From a checkpoint of a small image classifier: batches of 256.
Rows from block 5 of a small image classifier, named by matrix and row number. Rows with one number within an expert belong to one neuron, the router's apart. Each number is 128 + 32 x the weight over its row's rms, rounded and kept within 0 to 255. All counts start at 0. Numbers have three digits each. After the name is the row's rms in percent of the matrix's.
Before each expert's rows are labels from the 100 images, of 14848, where the router gives the expert most weight on average: "patch colour" is the nearest of a few named colours to the mean colour under the peak. Only what is clearly more common there than usual is listed. The data: gratings and oriented noise at many angles and scales. In brackets: how many of the 100, against the usual share in percent.
# router: router (model.blocks.5.mlp.router.weight, 16x192), inputs 0-95
# up: expert up (model.blocks.5.mlp.up, 16x96x192), inputs 0-95
# down: expert down (model.blocks.5.mlp.down, 16x192x96, transposed), outputs 0-95

# expert 15
patch colour: brown (26 vs 8.6)
router.15 104:096075066145130175111101138140139050137105126150103079152122116092092126139112081118114133141205185118174165156147110126132164114136083102078068095151130157147154180117141111108127108103150107163092126099140132152125176094119098108123124169168090185192166132120147139151133151096178147188
up.0 099:127109123165095140145085134134129132131050095113124163136157105109114214070131184131200138118089158134121130156176112183163125138103105118112167093127100131102179128115033140171089075117107106163121137117120089176112136229167100144109119110094158141093142171169164076096152121143092108147
down.0 094:102081090105076105088139100167133101094105095153133017123144170146156093140092140097109129132181127132099147135118093134165109154149200066138100159096095119117112137153106129154122102115160110152118156113170138118116117107089100157117184142132164083176174124066117141129159076110130185116
up.1 114:117096110121129152162204137201128152137160209191119139079111161096113064094105110136090156124174175132147150154121080087133094195121120167104103091123101144137119129113145095115116154187121167056088176102141167078099153084177111140145132159095063170120112083082137167115092159135188128162
down.1 109:140174206168098111137117178128100135135145109128063160092117152134087092195147151101144130121124107075097103130110111132128141107098137133125096135107076138045059144117126201155145125113129101090156059125086125191127197099157181126107077144152089099062157117118160147159129132123142127141
up.2 108:110086117096140132097178101117123153153162140127139095143070123179133095123146183063113139157160110183172090126169155083120132174087105175124097117166107119159104163164172144105135138120153190054091166159123150062079139080132124126127123139165131150125105081130083175090127082087218104151
down.2 104:172176193179153123122124140078039143166150168147129184165173136127094138156128166117109135143140095089142117100082111112114147116095106154129108138136089103102067105098132161045144150100145154077145114164090146117128138102152169149117079157135112077101150102134143141179141142192118169110
up.3 110:139101159108185141141177105138137179161161130138144124086118127157095095094139182066155141152123113143140087116191171102096146147074123173135118090146049070171117141145147135089158117111140196060136134160148165066093137084149173161115111110173105161082119090159124160103114124142206119126
down.3 117:161096151144128121125143181092075128160090142141167171097120136153180157129152118114095128152108092120151110112117150133153147087142127105124121133128057113054099105066133152135138147143136136054136121154096174208114127164145157113079111147208128096082155102108169106156137167126092164116
up.4 123:146097144101174109108160107168118196161134125198152144143135104239177098080127158131144148143095126160129086143125193097164130146087137135131135171136026149179118106080150152102153131142147229087134191153114180100084092087162147171135158116151125165082139087155147143131137101120112110107
down.4 137:139104128134164105121164153126134111104128129107205161149130089144200154084172099145115079159142149112137108112093133180113112102140089121120164118128160079097157066095135167098145154115093106106098147117135158068123136143203185085135137120100126160110149146134142112157127188154060180087
up.5 106:136090114136126155134107151152142152092093180065089130081140126124127096061143105127143206161092190134145115149166105169151135140124215115150136079115112141148188099126145176143087082162107097158092092081163141124142094142168125148173133113137071158035124161133124090082139073094105125149
down.5 103:123105089105074117105155110182089101135153114127097085136133164067131050123096138078094120177119153155135075137150073156186108123140157108174093142116119229130129130128177103173100117152142080126116072068136145135104105085094132120072135143123107143117150084122130173164145063098123179164
up.6 084:129092123159146155132091156162154111072078081125096190103160084119126203115151129159158142097079132124105146136124086150153108164125111139125149128120133188124161095078049136179112106128107098142140155101156083158147175238149143163094089128100137156089187157185153112143088120108058119094
down.6 089:151062043094050073095147123178102101107107089106121078125129154150141090117119116097128094147186133150145166139142057117143125169133143094136128206103104146117089121117130118186120119137165081168141126105139121117136118095086105140131149146131138109128152085117110146158131095121093163130
up.7 100:126131102072130163077174129140108132119168168159126071128096143146134084106157158080076165124169187173175142146094126066128150205163087127096075127169113142110107142128186127073126139149131142123092162116091145141103176067106110079121124144117090132141138108076070151149124114098202172171
down.7 093:160185136160143118114093165099095125184119156088087178113124185101043134166134162089117160123135101061116133121130068129096194085127133153140072118139112127144091188160127188096132129106129078141128082105086118126138163108119129162057054131145045084119182092102134157125089128161126158085
up.8 113:132083120095149140084139115077126150151116148101131079180076109183126062123125170071109119133153126176153097111132153096107132138111103141109122101150099081136122143159168186105163140104137210095096144160117147088081123068137145124173150140175122132126112105150103188114144075101224109134
down.8 123:186144164176148130131140142093063149157121154155129151150147124126096136135124134127118117155141087110145072100103128167120120104106094126126099115141105084124103166064138194051154141102159121084137098192096170102128159118173143177100060162157113119116125115149149119155152143181104124107
up.9 093:140107104109142173146176109148143093098161114190114135102133145189107148109127163195131144102118141122151161132122090078120139207126082169079124173155066154152084126104096080131097115150160141100097223143111130129149133151100085101056088136080166149119156121072091122146093095143145153106
down.9 096:183118156133088108125143166143088145151091125109096142074132062154061090173129147097155130091144095101127164090156087108131124141162121201140151140126128076118080169173058121110153109115144112100140094128129086133124124115183184188124128127112098135117181124183095152091074170131077122062
up.10 102:131139129188089139103105139121181107124120144112128186132132165128145198094120100194140102124155142133127133134189127146157068083128127154143085137059168126095156114182139101148146137146107095162119086111118165069157105137081132131120097167156210073067091141152103103143176085134101093168
down.10 107:136124208092123080105103151157180122138109088144117089124191164117096095137050199117179125118114111116079095149078122123141113159087146191113164112087106122159138091128130145158107139160112108112136165156158149163114124153117100143185104098092174115076099108172165142080164096150169105134
up.11 089:135121091069123131071126128099110126170132180104140080176084133120180081124141141047080123183180157164146083125143170143132147128147128088142120115169146120171130121139182237130153133138104158116131090139103160075119160071119113119196188130180066130142144098144129149112163093108195106153
down.11 088:080152157148197143084134160097101081142165176085105150107160163095112185180162158087069150120090085147108073101110112143164191082084118083121050085137115119141125187099149177079139120113150057099093126148065172130123091104139115158116046189140071096107152161122168141124121148145108176095
up.12 086:113132133153144113139119063119095121080119138149150194095093107169136142141113171179133133128015085164096159128115126091096141176093173132127143153156116158099143094056074143118099118143118143122144175158112063143187105211107145174113087120078154157170102150121154125099083125150117057085
down.12 082:150050087136099128128136120124200114111091102107110146158221054126173117179129100182096114091118128101079213156127120109126093083162101115127123126141092082155111132234128140156149072101130152150188131127165099118099156115112126156107208117100168110136147119157138102103104127150117106066
up.13 102:102134104139141164170136107165137106056116143145107109083156143130110159134166132133115195065117159137158169152147082143123151166163094142085113152145132181104105143129154063092085104120132075149130166103120135113174170179120075096055099137080099121117149126105068108121117115078143154100
down.13 100:150175113083062115124159116139125135130155158098090127079142146130055074178125146126119149148120100146142177108124074077144146166147106106125086151132107149169071198165123097130136102156168122108152113094129114131151127108071107141112123115112123059131197085103131163075126105150104144124
up.14 084:115125114101116142095139160109095130174107191083105103140108106146120062130125101077154135176175173161124095151135118122139143151146162125138125019140158116139134111166150225121141113162121109148081119132112140108124142096124123100213164115151052142113111110121090153082151088116167104170
down.14 083:124106131129121112093114147073119087169110140096084091150128174034132114192151136091110161133085081128103090123159104199173192144114168102174057121129111174140162196130132162120131079080163087138116123145096181118137100098096165170054083162155051111123193093106172176139139117142126179140
up.15 111:118107127163145130173163133135130062055088125096174121110206141129154127163154072200075111113101073085100156096162091182115111108124147139160126181104172149130107125140102110113131119125134076103137121104159122094172145138114179115103129159111158165108174113119110130159098199146049133075
down.15 113:140100104075105131122175115163171143164153078130125064116076103172126130132136151103116113116122155172105180142119109086171113194128142097117170144166121181120092133138118050165105133169155128102117126105144075136092118106086090140157195175084123052104096111157142170094112105129117134170

# expert 3
patch colour: brown (90 vs 8.6)
router.3 090:203044121084120117145100095147092043126072074147136090198118095121118187142113117095129140133164154094155154104150097188124158138137095104110148156161089141082169162172084123165105080081113124101183086104159077168084166123156161151075147054115163165095165166109169174130094137102114150115
up.0 075:132108107069085097076139104112121125099159161101146191131128099082132144114132108145119098210116108154122091132139106105098115040110135153119139129100174095147174144148161114109111108092166084176071060102121166099169100089110160142138150086105113113154181121144107109154126121139138156131
down.0 072:155148137148099103126187083155192166096125144135136100144113171154131165172124119122132116185099107145171149088082102158102161051093121125163182099127085135135114067101157140173120100146186161071120166143153144091138172135088144129137188124142121126182108145089123122144126173086171167149
up.1 114:151077132136147092135160125144123083079126071198087141130103098183136102105124157139151157156117086086191104110135096121113135161155128130095062138099083187076059112141119134118171148117125133102154196153123106139138131160132163119110136144176148122077170138103173142164050132137145139117
down.1 117:128081153209175133113119170125107138148059135154132171097118087092102121023085103132153138126177129101123129100153145175115137138141138083112096108087158134083116152116074144122136178076090087139110107079121140163077170155166146127133095127111089158085156162147129137173134145144091128075
up.2 104:119135181140136134148135121164144135142155082119084111088097130145087139113147114086111154107174191138149162110133178147199159108127100099115120075173120120195110130153101154144141192150109119076183095117130066141118182099155150194068152062132077143067114144094146195131115203136116102136
down.2 103:108122098097122079115104109160087127148172140093175105122145095105102099104163160095153087154122180095154128121158144134124043159125165120177135107093193118143172125132147121120167080126119132194077114102121145111087099127115136129145176122156110120141079129177079143114134132079099176147
up.3 129:087105127170086169078108206130125140163125123143136247123102157187131096109074113110144114126116089130062149170173117108185098148057176106148087110121144169090131099097126090168148103172148074128091188123082146187165126151090139159122065147121129089126104053132140159142180115124144138137
down.3 138:156137141136155099066129153149070158164111168155119193103106159108122077074056154103164106124179086109112078116116126121139137115128173124122077104134140167106150104066092138131157131144150084100089161123110184151140162098157186151119075157158107137083137097129143149203143096138134129088
up.4 108:137069116132131106117119130145101111132101045192077149125113133165092136129119163157178132148127113126201119124168100155178158198106116081088055167085090214120097133100130118145173122133147129114182194135137130145154152135137144125112099124142144146098178140154102153179100108081139111135
down.4 108:115105160114170114069128148182130135099130125136126145112116081098128100063111120137150085131205194159130092104132115160182121147154165103173112122110152131081159122114093148130125167141135112137061097080108183132105137108145114139139112126058102177079143157125119131140157123081104143091
up.5 075:137101100110063152149181120134126101132099144138153126158099157135120104122103076128125089139130131193170126115166121182202094169135162099131095172106157218165135120130120064178110111146148135143118096091158102154116154108071115163107151202133101150133133118165103158164175109079138117166
down.5 076:084108085154129125112176160184149111112102116114127101141119079171170097064150130109110130128157204113095134134123078180165119123132133102122184101063078157145102120136109110122140134163163156120041124088154153149080154103130115103138145119076143136080123142090130132170175167120138204147
up.6 104:106120157155146151166103155088157100142113095109152096109161162170172128084152101082148157103075098110084132178125215134134111162172165129082120075180090129238120099142137121153114145129079116158169218132140125170108138148083062136083126104065120126162138131103139078096164145137135094137
down.6 105:110132110094094147092079135163156108136089117132145110152120153113103094103128121102162115129133164125138135148136145147146086121134185105125099127144140163135172093142121145155149058079083108237088092094170158140139104117072121146165113109135150152158112172166078099089195038076131120098
up.7 105:123166164107099112143085149122109104138171117063163113116144159102142101128108091115077090144153104096104147177162158136021119117136161158138124113129108097093165082178158150151141120092091167159138112138146110160120075073081133119127151130115160148193124138100132107082149153161125114100
down.7 100:190100125123101140140078111113175143123060138105177150177084131184123130140109176109164134142091116105117143129136149101051105115082160163077192087137080114129137096099146127185142114104122132145150169146158177114148144115095111129102161091104192069145073143123109106090158073108174109117
up.8 095:116132131171116128120104105121171111121133193107145092155049104081114140081056098116107166169113136090155144193103117081011121140143127152100149088154113091115173119131146123100103130068143146117123123161123141130116164125108144120152161119153100068150139110105200150120118185141159146116
down.8 093:166205132113061172076131076136144153139071155110123143124089173181114101114156134117173173159119139126161142121110192113169158114132167124135117100111108125102147104082134142144158085115162174116130127166086116165119135106144114100165096158190134056146087063098128125140169149120146123168
up.9 106:156114120152163054115167116129134096088120076188108105124106073133152113088105127128174159173115102117199119076122115137094133173203124105083074125124054207105065130167124109106136154122131146087167149113127111119093138175129154121088132135126134084114197106111131141138075116118157137149
down.9 108:151078111189127140151143161108099132152075101161107148086126127096104125049093098142174152121212170121146131099164139150184126110154113097105106118072128128088122210146089146109175181109104110134101099101083176161046167121156119132141075151097106135131142155112149122171197176121094155126
up.10 115:154080140119122086117155122185073107113124066208060157146133097155096118151113193136165121145151114093179116105107083137131128181133120133103051149064084187060088137104114133144149137121134147110163147141124116119130138148151154128132138092172167143076131127119168151189105103100142149129
down.10 113:161078160148176123120165119132113159139151150149159160111123101113131111037137142130110125116161190118153086089165135145146101170128121107152129094076167128102130131125110118139147179123104081119076110083121140107072129123173139137114122121087070164095142161163130128165137132148079125104
up.11 082:148113180134169103064148078127146113111143179142117170132027085091122145097128173133138177193139121124197104087122117077033139141126092177106118145126103107115089126127151121064129140126126127121111158152129140066154113120146158103115164066174132088096155129115160138131077154126182132117
down.11 087:142157146134108115125167132116109142144085184138071124066164167146077112079094075132146129133155118118170176146085153123115160114090143081122107092116126090102089160114111148094163144095125145059182124170077101215109149145172176162086128111154073126161120125075168117133112167166162116127
up.12 079:123090074086106093122105098145101148121121128138147221112104115121143093126163143161143083155088144179114132129155053154190106130082140137177152150110114136137137108074090065151068079152219147093125064115161147099136123077155167147148110124107184142116127118186088096159122072076106127128
down.12 078:138130128146135141093203149151151155092180098119159109168126142141113104103134113091113126199106137163094116130069111173164052169120162125151142067083174171154099039132168143183142115164131114080101159111100098135134121072131137118127110098098113112095129051126135120174168144112113163159
up.13 120:131089088143122194102136120146131124156111100146135149174109117143131124114124102116156093134092133143141122131195123164235128182083148091153123146082152182141150142078101096187147102134173129125111119107111118166122150101134137155147106128163108121086151136203143194190096146112130131143
down.13 127:074140124118135088066159166202136150094144110142087156088121092093169082081123125099117103118145190175104117133130111148210063138184163129118128120087173154115173111133075128140125148182176142084094112084152141140073110087167169148134112116072103163066152108155127159191162121075099134116
up.14 113:147123105126145146176167138164144142115111099120163166101167112151135139155210111154135153121106179107123134097154083190197135112120088114206125111117118073135144134134101157158089098181129127088143040094129125071099142147173163112137128071105117172067129125196086124139109092099085156154
down.14 112:105102151125157086135138146124112095085216044090129110150150132105137112148121101110055057150103156097129145078166133144097046131130141122175114127108201149167135115180160101154140115140147131147132146091137149099117131125119175111156148132126133147126139094143163148134112161119180126161
up.15 068:082192163109100102110137145135116087137217109086044141115138165105124130190115103108098081149174101138108132116183090157141080141155113151121073078148211117159125143167179151160175169152139122119080107125129121090154113112072092131117139139107119120153130141028114158134145141135114106126
down.15 068:164111085122111138150093154154144136147129122137179216155113088143107158141083149137161101142100104102162171136125105142035109078045092114091173125132083102142093081062176135153103125111088181156118170165162140132169164123084071125129142132129154098121117126091108137080163173084129129134

# expert 9
patch colour: purple (47 vs 2.9); pink (29 vs 4.3)
router.9 088:159152129104126088103200118146089167135162121180173133162070030141202107110056161079123140171112172161173131145102132094116106152101117118121163117176097108082101111122129131161129154111137101086110143156076088162112163109149142093127120160095102088148114084146116141148132107140181106158
up.0 099:067136151133092092145147147186121137118182077151109152134104093164179084131153129164120113139163145173156122225125121102150149169116142163133106161157090123105106094134129161179163166135124120139133128152100142117127122100083064066161121147147127109099094139146136083135166092103109081120
down.0 093:121079138068134099138098116200129149105252080112107128171171118128185105161144077107107123142098180126160119142112143091137075123126154096116159088097089137106097092141092144181114137148122141120130133110124100098095051163137139127113175095095090108177086117124154112142140126137176140185
up.1 081:124118161110106122169155073178167120143133111139119075089151130122183107096152091131146183155074090131182093127133116149161120132144141127145106157098091114108131095154094195115102107106154164035123103163156113047095117162147176080172156120105107158105160149151105163149091115113118091112
down.1 085:105159113127094145123109118095134096139181109115137114172146144108111158141085101143127116181130096103183144140120103141104120130121163106122102116105138160152156099113143160124126052030069130157087097156117177130192102125147129102068109045180145151150124146125132121094121121132140109126
up.2 125:180117129128140202141167107132152110064104171096151055148082161171183101086118103106077155172116146128131131105142167127070178113126184125173121147142140099088096086168115133154138056120137129116153129143130042113065170115122132145126107135123062160110150177134131115172087202164119130123
down.2 130:174127151168079123152154060138093121160151206147177080184108149191122123164101139195067174154125098127142091088135118104107113179066142125060120174146127170174114118165107120104099076139171140085129111130093075115095076106091138108089141176088152148136091133122099148124094050165103121138
up.3 081:090095114107121078135132153170122125129133062188163175149148113152202097151108161126159080092171121142137129180113126094159099152121120132144124154190067147056120137128124128168109174163101087126108127137107138148130133171109062049133094146105147105152092127138125097135112062089113091130
down.3 077:114142177066105135130110137149148177075212081054136143109150123117137104167128107088126106131125145089097138129145130055152111137166162093120137084072110103123136133103083132183105165118137121159107149119113109112094112134157156113129135084141133079174085104073150106148168119119141154161
up.4 100:206195115139089178118179088089112131157118242120144073180100173117162183095161116185117171167088102094135137077082144117115143147133129138185157139106122069127125102149134162121111050115122161096085087124111084144105160120144106128079122143111114105125138131115109144150146179174103109180
down.4 104:162120102174070117128110113137105135152109147107157060165166124114070145151090155143136113146139119142176139154142158120074109155129158119096134182130162178194158116176122158118160063081137107130117069183113098084055089102071076124150144164113151112149136182167119140127089042107110153181
up.5 102:182152105117076083078116067155122133119107134132055183161083123124064228174143164144178137175137116154163141131094105121203167113075112133152160110112144116167168103113104169176157116106117131120063102147086097145172150117164119138147138113115126081110113109099139148173154111118111090148
down.5 106:140094099138093136095119141091139155114068104132063133122125120072102083115138108109132129138150137093126186164167113089102138157140128129103105124106133188220139148089125137112136109095153100100119134087125185100172113132151175135086173078153089103113170110164157179111109092110209170158
up.6 115:088132100147115133131138121151079122141092129095134120090081114149122106144128114116108113143123177176149183110186104163143120134145127101148107110184186176174150119146160112147134068164168096144095118078140058151100155145135126105138109199085056145109136131131106161124142150097111143122
down.6 124:100140178127115081078121177103113143171065117202134193170106100125146090144107151102136138101170077160095067124089119132164098103115154132154132166072155146147113124084089099146143148134114142106173157145108191149144092098154161168179174101122119145084136067173142122137144102125129114092
up.7 090:115098114155085094110150140183119141107172058145144130108112084186168089080117112144169118136145167182116119214135175093184053135132132148096110101157058094193117112121140133142122147162133141125133139125105149110114085125125084114162100144092113107111109073194109092149155086105150122135
down.7 091:116095144120131131115167121117176125086147089132066126110169144108134164153136048168116146124122128129122177152113123103158101129178141089130150069086118137121101143153070143193090138129106140104193130140111075102131079146143136171099178049114136077151143113109189146110095125159186136184
up.8 093:102104074141135137106109184123144136104157057133158144140115105154137093036125122092166062076148110172114131154163105129111082116144089138085130158174121089163121168146079058106136178123142126152135118149148169079093085147072152124158132100104148150137135166190110119145120146145152162085
down.8 093:150151147048154112114183067145136154112192147147128182122181147141117141151120077128108131102109100082118081077138092109141186095187093100139162063153128088088102178157100150184124191099062111124101180146118100143117127114138101094120124108103135121120093120101135139159191174154131129111
up.9 107:150038153124099124134171103172140125056078153141073064116130138115140121090140122170130152179101135133164146149132129149111123121108153139147130189065063156101103100162099118144128137139128144115179118113155084061080105119160144161157157100115106158106151180131160126184049167125093113117
down.9 115:166151110166042105105128108091104092139157181201152103172081110133115160166126083192080162100101123146190086126108110074147121175087135152125090179153112170142111121153116138107092072129147193092128078108095134155146084117119096138105154142110136175127128119152116130114087038112121077151
up.10 084:131176069155132120130123112150055127141163105164150134142130110158184124150107149127160093141136153166174131162119099119118093147106085136075166168243090144146122126093110119107096098121127116134104136159124113142161099150053078075133081188101115122163138128143069116121168085125136114133
down.10 080:124154129060154131101172149182095192130174080134129131146186125151148106097115111071173099119123110144114086119120175168175083060238151087174197094058141110112179106134094134189153145119091109118118145139149134128097082093140138110134153083117077099120093099139154164167137137110145174169
up.11 115:180118136099082088105125093136133155127116171128064174140139166119097185140109148159148123155151094169116143107075115131213134098081148116165122124078094100156162070111138156156145152138105136120127105165098144161188117130115122204150127083142157095126134116117140124157075116121108092118
down.11 117:125052124143111135108085114097172158131116102130068162147103113104122102112088111107170121095121103092134191177130173086153150124121149145104115144126104143205132183101065135140118086113114138112138084107122152133157092128118148196103143095152121097155174121161188129129100054113197118138
up.12 096:146070117147146056112108145114122106157114114128066140044116108074032139113097140117124104088145126127148168088130086158107178110192100108097090119132165135143134196138171112096106133090097087126169114135152145123140207170159196162097094153136120151140154133057148146160095172099166195125
down.12 090:143106089097177156084138120174179135128096097214169107123093147130131135068177104085127184120100146181135070144159135096137152134173079102105143175139120137132100115093150097130114146173151115130153193092151186078176149136099106107139186092103132092120134128120127148107131096185148142088
up.13 081:146175128114137153150106132113117097080174189111113120158163145113148196137172078184112148141125164081148132175069130152131118134150126142163113179082127119123128089173109151155157095112076151196095138105119096130161151166107053132110143129132079148136146170094100139174144145135044128160
down.13 078:137098097163088119095127149138115084138156155172174140148084091096162119091098160111136098097109148159129098123146146130106088158097181124126130188181102175116127072135057164081103100152162127123142068087123104218077107063069136126143122171108109140096156125172121111105145086094115150180
up.14 096:134127069125150136135134126129071168157177091169179130153149116150151158142094167103145100121123149119148104152119118095157105178132076126099154131195097149122106177087087097172124147157117082145087135127072139194123121129121045077127139143120134104154116110114133145127159045099155128167
down.14 090:092101115061163148141130108152157255109150111077094113071145164105131136134167109103132133105164173136068122152150147118143102095183148072143184080092162086113152087137167129160134184119128073159077145112142101113124155124147124129149109121087108074156114112089122115167151132087175164180
up.15 105:183140105117059100139131131150108089177080144153135175157091096092060192091139158149190177120131174144201126125096136133139067136133103130113131154050129151154164140133102115130090110116111195104124123074148122136107169144226147133093179139132164138100123105152156150129145129088131170131
down.15 106:128142109147117168094150157147184109121043108107018131104164181156074145137119124122140131159203118091132165113152128126150149102107116071137088146077136174172118114145128127140204166124128095117112165163079138082154161106112129151153073155134139072111130119091116145139086132142143142127

# expert 4
patch colour: green (29 vs 1.7); yellow (25 vs 0.4)
router.4 094:081140123137117107113081091166153145114092176115087096093098155069137115135119150142150087121142115153163132140081162109101170097157137098128148162080185148092175124085149084112091184076093089129145143169185100088189121163100132121157094145136163069165095154123108136146120173092139125097
up.0 108:110062138123115080130153109135183098064124133079061087117163120134144108153161117166126164204134083126179093109105084139112136136090178149135092102091112115142060095181180198133169089109146102138089134114139134090143125126121136068177120175166120106092168141126093147159109137156059086081
down.0 112:125078145087167155149113109122156137091147114095175147167134110116204134144144108148084145143100149088117097097167100187109130077139167107159163085140134056124116080125181162169086113123052087159119122114156214100161090170172162077102170071113131097174115143120109108103130102151098130100
up.1 098:097180135149210143087136141134164131117125162148183152115104096128140193073207138126112130100138143163160125096179145135068138064125088125123171190156123153122126092164091050094123115180159144127103112085108119095126080101193167089065158048139116151101136140137107096128110174118088175131
down.1 102:166216124145121130102100109060169101140134129117119175141129143159152225118060138119117190110136059105166115131182115126110179115117042152072103155166078096087117134182112181121112101125142130117152089148110097134125186134082104102102126111198131103092185180152133108152150094138168140132
up.2 090:180134106161143123107168096083114062140108147138169112121027136174160157053101154137110109144060123213110154125182135126066117156101097207109141170115128143127166159143092117120109091085146146113130121117112118149097124095192139171098070077127140149090116136121161181099070131130158081141
down.2 089:137148093139117167127139147135074087143128171109139123093084161124124124115124119137139136123101126135135086113194113158157163132159159140156104179182160146061135140137165077059114099166164146122077037135140128135127106157094146105109025181162144180131119173149073144175114165058101154136
up.3 107:116161095102149137097106127163141140155166112114146179144018141074137153053118177084149118115146185179174104149200153129156162108107109107146123102137136104126203118113165068125123094114143093112122090151111168092094082069146149120134087078191156100123079161168147112149146112050172134159
down.3 106:123154129141073145151102091116129140167132107169139103123086135153090107147075136127145187119149159148138166150149154090129141166130074129076140171173103106186151179175079115153130112139161153080212080098130098175088150078096148114142114103116122097078134110166119142121077079148128139193
up.4 116:141100140154075087215106106130098111139103141088110085082138167125104064125115139177135181169072109080124121118059135136103108149142218107118105119089126143125130149085159135100088124117118176125151159144167119153125112144112113121173128186118122156154137137116124102100132134135125100099
down.4 110:141126158126193080135124128166155123114139086101123087118150143090120095142175106106088090157100138090116102144133153167140101178145189137196162088060157079132124069138144158178150183153077098096143179137204108085122127126143150128185164094110154051133095133111133124110085188152140155124
up.5 101:156147129119133125159173120094099124109148166144122115126126125158110126134146113158117156176147187118115130149096166123125106206111128204103168133136084100179114165102115162115106164146120205089098102108093153194107110111097070176151216078117101160109147144118130135112130141169117093133
down.5 098:113164106173171098076170149144088124171114169122111128127104105121147139099142139144123162169143088146150121111116101111104117140147097082115134171142126168068112145073106067045105122122156152118057181128110118140156101144112149134151137245128112137171173121077103175194104132112117116086
up.6 103:121069108160070089167140115157177127086122156089076093085139153133112096095164120184139159178131103115126113117084081161151151111154171116142119116063137134141102121164165131107102135130116106155072172121193138082143131139125122100180093205100114152132136133084108128113124162150075114110
down.6 107:152105146127168129155115110172146146110111107073146120155182159113155138107163074103095128134116161062154100107174180178134127115164157062175115071101155084117131031159159161179123133139077044145112137112163158093155135147160149092133151090150136088162112132108163090126117172117157160125
up.7 100:104131112156054122170141112116175121098107127082056094086151177170149121153170137221148158161101079163138113124089119133172122092112188142161087136065154102130108111134175145118148147141146116160118159146155123111136143161114064079184067206102123122124103132110098110118141170163108119105
down.7 098:150104149100175102095112111146148140089128105093124136136165106141168110131103117107149115111116166069145109135106148180133131076159188061166134089062140068148109056132123185168120154134091061153111152136170156093150165118144153096144157097111136074201092130071150075083121119126153156134
up.8 094:118124105146136153093143141114160069110196141122157152126060127117158130070092106104056117111148124160115137119175111132100202122166101112128072131183123115095120164139166087111101130118130114109163069115075171124145134090120182155062081167177132120116128120110147115136142102097166150153
down.8 094:166126119105082152122183115093091132130152102108117086110125155150092150151125148123131131123128147162189126091173126109148129204201027120156137143194119186115115153187105097111108096164180185092185051113114031171063159131099122128094100139126106162085165116167094139127108120132110121167
up.9 098:122108083093127082120119146117085099144160058100199160146115139084145089133123156076113056100149174135134151156179127193164122153143129128167056131149146116093171195127178118146130094130141127118173061106102195186130083090079164152132084144214143142114133127143121129152139111072170122095
down.9 102:098165097135078117195148134136138115140111077139103081042105095116105047155105156065161095140176130155077146141139097109138079231220113121131104148130152157158115165138136088119088151120122190044170096153170066117099139116061134138133135121103125159115153072180117167125113113126182068122
up.10 096:100168117156158125047126133079120120128127126170158155132137109105121204143209127192118118119082118188135117118116165083132077120051119129082159158146140190126098104100097106105129162174163156128103147116096136122106097110202094099098168127066111134148136086160219092125152147116102146169
down.10 094:121178171138163187113096069141138163145158138113098110072148160126161142097129190121131191113070089092086115165117200111136139123158147166102170131126096121150130109180138184068120102131116191164150102145125048136107139098110098121107137111142098101092110161115106091087157063148103049106
up.11 120:109174081094104143136089129123083106146148127113166185142076158096108097114094155104092109096184171128135138144167148179102113064136172097156078158128157093165170153093193126137162143089119115158189076119149153148179108073115169135120076113211153129135116123127074095138162114110160156111
down.11 122:108118093129101106195096124119165106143130071134119080103106165109107108142119139094145092122159159215099148133120138115106092206193109128083112167142110185173175155163080086170091165137140188074176087105157112143089144104096118178147124098100143124064144114160142134103121118113175085186
up.12 079:184109097132086142106123146128142124113063186087115172081159154130099110106126153212142136132165099122110108113081090148149146103144148133143117078078121062157138138184162137109116074152084146141079117095151204085133117136144110108125059166096097148100129134094145110122178108199077152111
down.12 081:130097123130133143172120098105162100088126169116135131152142180136163127145172082146093133117112176153141074095138194203098185066150142053131115074103116065166089122149166181163144112156151132117133132118140182140126141145175127143109172069136118086142133139065180043105135152121145145182
up.13 105:120169128112099138065125178120115132154185121033115107179135116156180105119108089062124107177168151124133118172160119128091082130141172157150096091160130114166151100181173183158172149107086108132091143131111131099119137112054072104120112153116073155133132115116131146095194092146113076134
down.13 088:135129131082087109096146135121102173156112196196172135153104018082173148154129151115152105161099103115132118139052108099149121126121078120124124137161091123040124103095169085094057117090185149104130094147108130147135106138127113112200116152098169134139101106165131146134118101126128137146
up.14 096:111066102156134079149126118137143123078116146066109118062137110098090100101173119198136195134102115102116106129067102203176105103193190120133113087072131095144129146172193138090073112134140135149089114124173175120149139167150162110162100151109103162112151143126109128122139154111096156079
down.14 101:165092134142169125170102167161163123104106108084127128149144144104170132160167079128075125136158161075109109098149123190137117118136179066141138119074123081140091084148169168166163165145090074141165136129127181095101094163121146139152182077125131074153142131086177094124109160135135163142
up.15 105:052128084108137122095073187146103148112138068121092138106137140141097111104160123075169066096189204163081149135122160162208117114155175124140108095145143101190172142128129142131201126182177107183131110112118144193118140083103093168139070059152109134146104113157119094109143155126126156160
down.15 110:151126106136094115115126150113121131106069117218109142129107084139137144156095158148138144078155132181144172133089092082162090135150072120055122190108096130146104204075067105109109223147161110100166122110124157145122206128119124160155139141083121118109116096100147170120144078147131105174